From a checkpoint of a small image FSQ autoencoder.
Model: 3.89M parameters, 48-pixel images, encoder arch convnext, encoder patch size [2, 2], encoder depths [2, 3, 3], decoder widths [32, 64, 128, 128].
Data: trained on single toy objects rendered from many sides on busy backdrops, 101725 training examples, 20.0 epochs.
Rows from block 2 of the decoder of a small image FSQ autoencoder, named by matrix and row number. Rows with one number belong to one channel. Each number is 500 + 40 x the weight over its row's rms, rounded and kept within 0 to 999. All counts start at 0. Numbers have three digits each. After the name is the row's rms in percent of the matrix's.
Before each channel's rows are labels from the 100 images, of 14848, where the channel reaches its highest value: "responds to" is what is common among them; "peak at" is the part of the image that holds the peak. Only what is clearly more common there than usual is listed. The data: single toy objects rendered from many sides on busy backdrops. In brackets: how many of the 100.
# convs0: first 3x3 conv (decoder.decb.0.0.convs.0.weight, 128x128x3x3, each kernel summed), inputs 0-63
# convs1: second 3x3 conv (decoder.decb.0.0.convs.1.weight, 128x128x3x3, transposed, each kernel summed), outputs 0-63

responds to: orange (43); yellow (31)
peak at: bottom centre (40); centre (31)
convs0.71 122:482488507482438507450490431430492498487515505557493392475462459542504441481494487522470576440547489505513494441531560442528497487511491485518560463509435549593515503546479511398554465571504507
convs1.71 105:504506525571505450540496492491549468537409506496508519519522501491499437533478431435514510478419557568447566479473474550460536477471472504519460532438491508433412504524451497576504490429485440

responds to: white (45)
peak at: centre (31)
convs0.104 088:500500528496517524478486515481558495527499512484527501499502521507460503508565538493510498508513500491491481447497515512495510439414545501500482474431513508497483487474477476508478577501475479
convs1.104 097:462550447444522520483523471520515537508571460539559468529478533533547495450476489485511500409490524526503547466526454541481507477518471466540502534469465439488554446508550544488465490499560560

responds to: blue (57)
peak at: top centre (42); centre (39)
convs0.109 109:521486520516498442465426643510462500394515479618497450491532463470475420507496485495479434479483583622490519509477468497449490498486493548505515483500493471473442484449451515503453438475484478
convs1.109 116:566346475527512525505543438475510501565416512374507505460448498572512556493523524464519528474555480581523386509464549540481584495432507440523455532498493538516532540509536490493516577499493517

responds to: from above (60); yellow (29); white (29)
peak at: top centre (47); centre (33)
convs0.85 073:533473489549506583499380475512507569510481483515559455499442474532561488509538492515543488454448558497487470537501479499510528495415536541492533425530545485515507529468449491491539530535487514
convs1.85 075:516540488493469445464592474495461465485532479463427496452559516453525511473537507421436426516525487548468550469537530564459466491554486522506483485488494539566541460489515542440472535482506504

responds to: yellow (31); blue (26)
peak at: centre (30)
convs0.88 100:510437509529481473459504516547460504493576450529510404526449446509489492482502431490505493584529492509541566489510515455466463468489407426498488576475491433489481443430461530434477477500465477
convs1.88 102:527469507446525507599463479589588493580454531464479531453524510503501499557442507516534509403485473555524422494460428533545465504501520569505467469513466541578512496481534482521540528506481515

responds to: white (25)
peak at: centre (37)
convs0.108 090:450482450512502429467529579487500529541491451513507570470512460502526468430457480450515496513571525503501493523497481540609505420496447554505564546538549501429490391457550470525467462544549557
convs1.108 103:588503510508484569453545531521467483456492533467446485517467503471495559451560504485465548471489512483512546568539474497380483569546547448486504407467518491543444559439524529543498520489458540

responds to: ladder (37)
peak at: centre (47)
convs0.82 107:491463428485484452496450516457495498485466549455539484481478488491534477482515548451442518431460529461474483476477539406445449497513551477492489387539491528486534511540514489443499444556471561
convs1.82 097:514509503510518542586536493470501528502525435519504514527447531467499418571502523558487451591460505548504463424506463528508558494513496527535570549482436532480468505416413495502507547500517406

responds to: from above (62)
peak at: centre (57)
convs0.90 100:501461504553510528504483488462462444535499441496489446541476500489473543499526491445484554543474559444534451443503470473364479534562455505504456490476472441514480299473530510434552546446478454
convs1.90 114:534508451417475482496476566500528539492500546536526562512545474490517534489522468551471469493532491583484559500500507548561477471467578468519477530538466533513535660514505497538435545525544552

responds to: red (34)
peak at: centre (42); bottom centre (40)
convs0.32 129:535503472487453543482565435492495413476508497518504415464420444535523480499501517488490495501561489474506494555474572440338452494537497465544464470557492503474469369550529468416490556504465441
convs1.32 137:514509513492529478565475530410497545504520542509527501516537503393473502515510460573528494466413491553452491499580414504613507485530508498420542561508537494534501597485460462490504471517537522

responds to: red (78); from above (63)
peak at: centre (59)
convs0.73 097:504469519456442570550537472477494487514423526533496500430495463477509473584485510499548471488465440465690535525488538611484472500478519467491523527537467537527512487498518474513472490467522539
convs1.73 111:526527535464476514533470541459501513519586481466531525512453546512524520481537487480527518498545465532481525504545533450526601511498516528492451475464492468413503489542468478432551524509545478

responds to: red (29); orange (26)
peak at: top centre (41); top left (38)
convs0.0 104:463542541521514513456586616461479448512446494465519454533472500478503593444503488490523513542494529464519467401491484525440476517520510480430446563539500474538456473448502474433381467443535480
convs1.0 134:492524529516480501509542459370509516490532525539488503459568440510565417543527544557491497546502507458481580537530466463496472515528527444557504430499509554456525513536561491566565522555495577

responds to: white (31)
peak at: centre (60)
convs0.5 100:476500550471488507475571427429495494553479448491478470523463504553491508488516468522491531429445412466486490515502466521489449541523556546598520637504467445471486474505503530485494483536497586
convs1.5 111:566507530495520473529451562481496500483521505479511578466503516426559498498485517472494548503457584549482516488549514434485495495469510461420520367471595581498519517503478496472477511515484423

responds to: yellow (48)
peak at: centre (69)
convs0.7 100:524456545445449525468395503446528507491583518469547413487515471482564529528540527457519530517484555486477494445475453526616479484498524412547520518476515536489415503578493442474526477499507496
convs1.7 106:487483465449519526481515485526527515429389496467476543397452545554435492456448520550482510548495453514518503550477516467462504472462491471447497514538534504491583454412548562498420501512516507

responds to: blue (40)
peak at: top centre (35)
convs0.23 085:486516487483469608474493521488538531479478472470491488507541466507513468477487499537469427503486468491467505560488496463582513541525540439536607400467497511430450393488451535501407490494479462
convs1.23 110:521463480450548428500503479449529480525527555551477463463520494480516545550528488532503479455518520594515528474508505561468460441483524543443433505550519505562550625534523487476536488471490544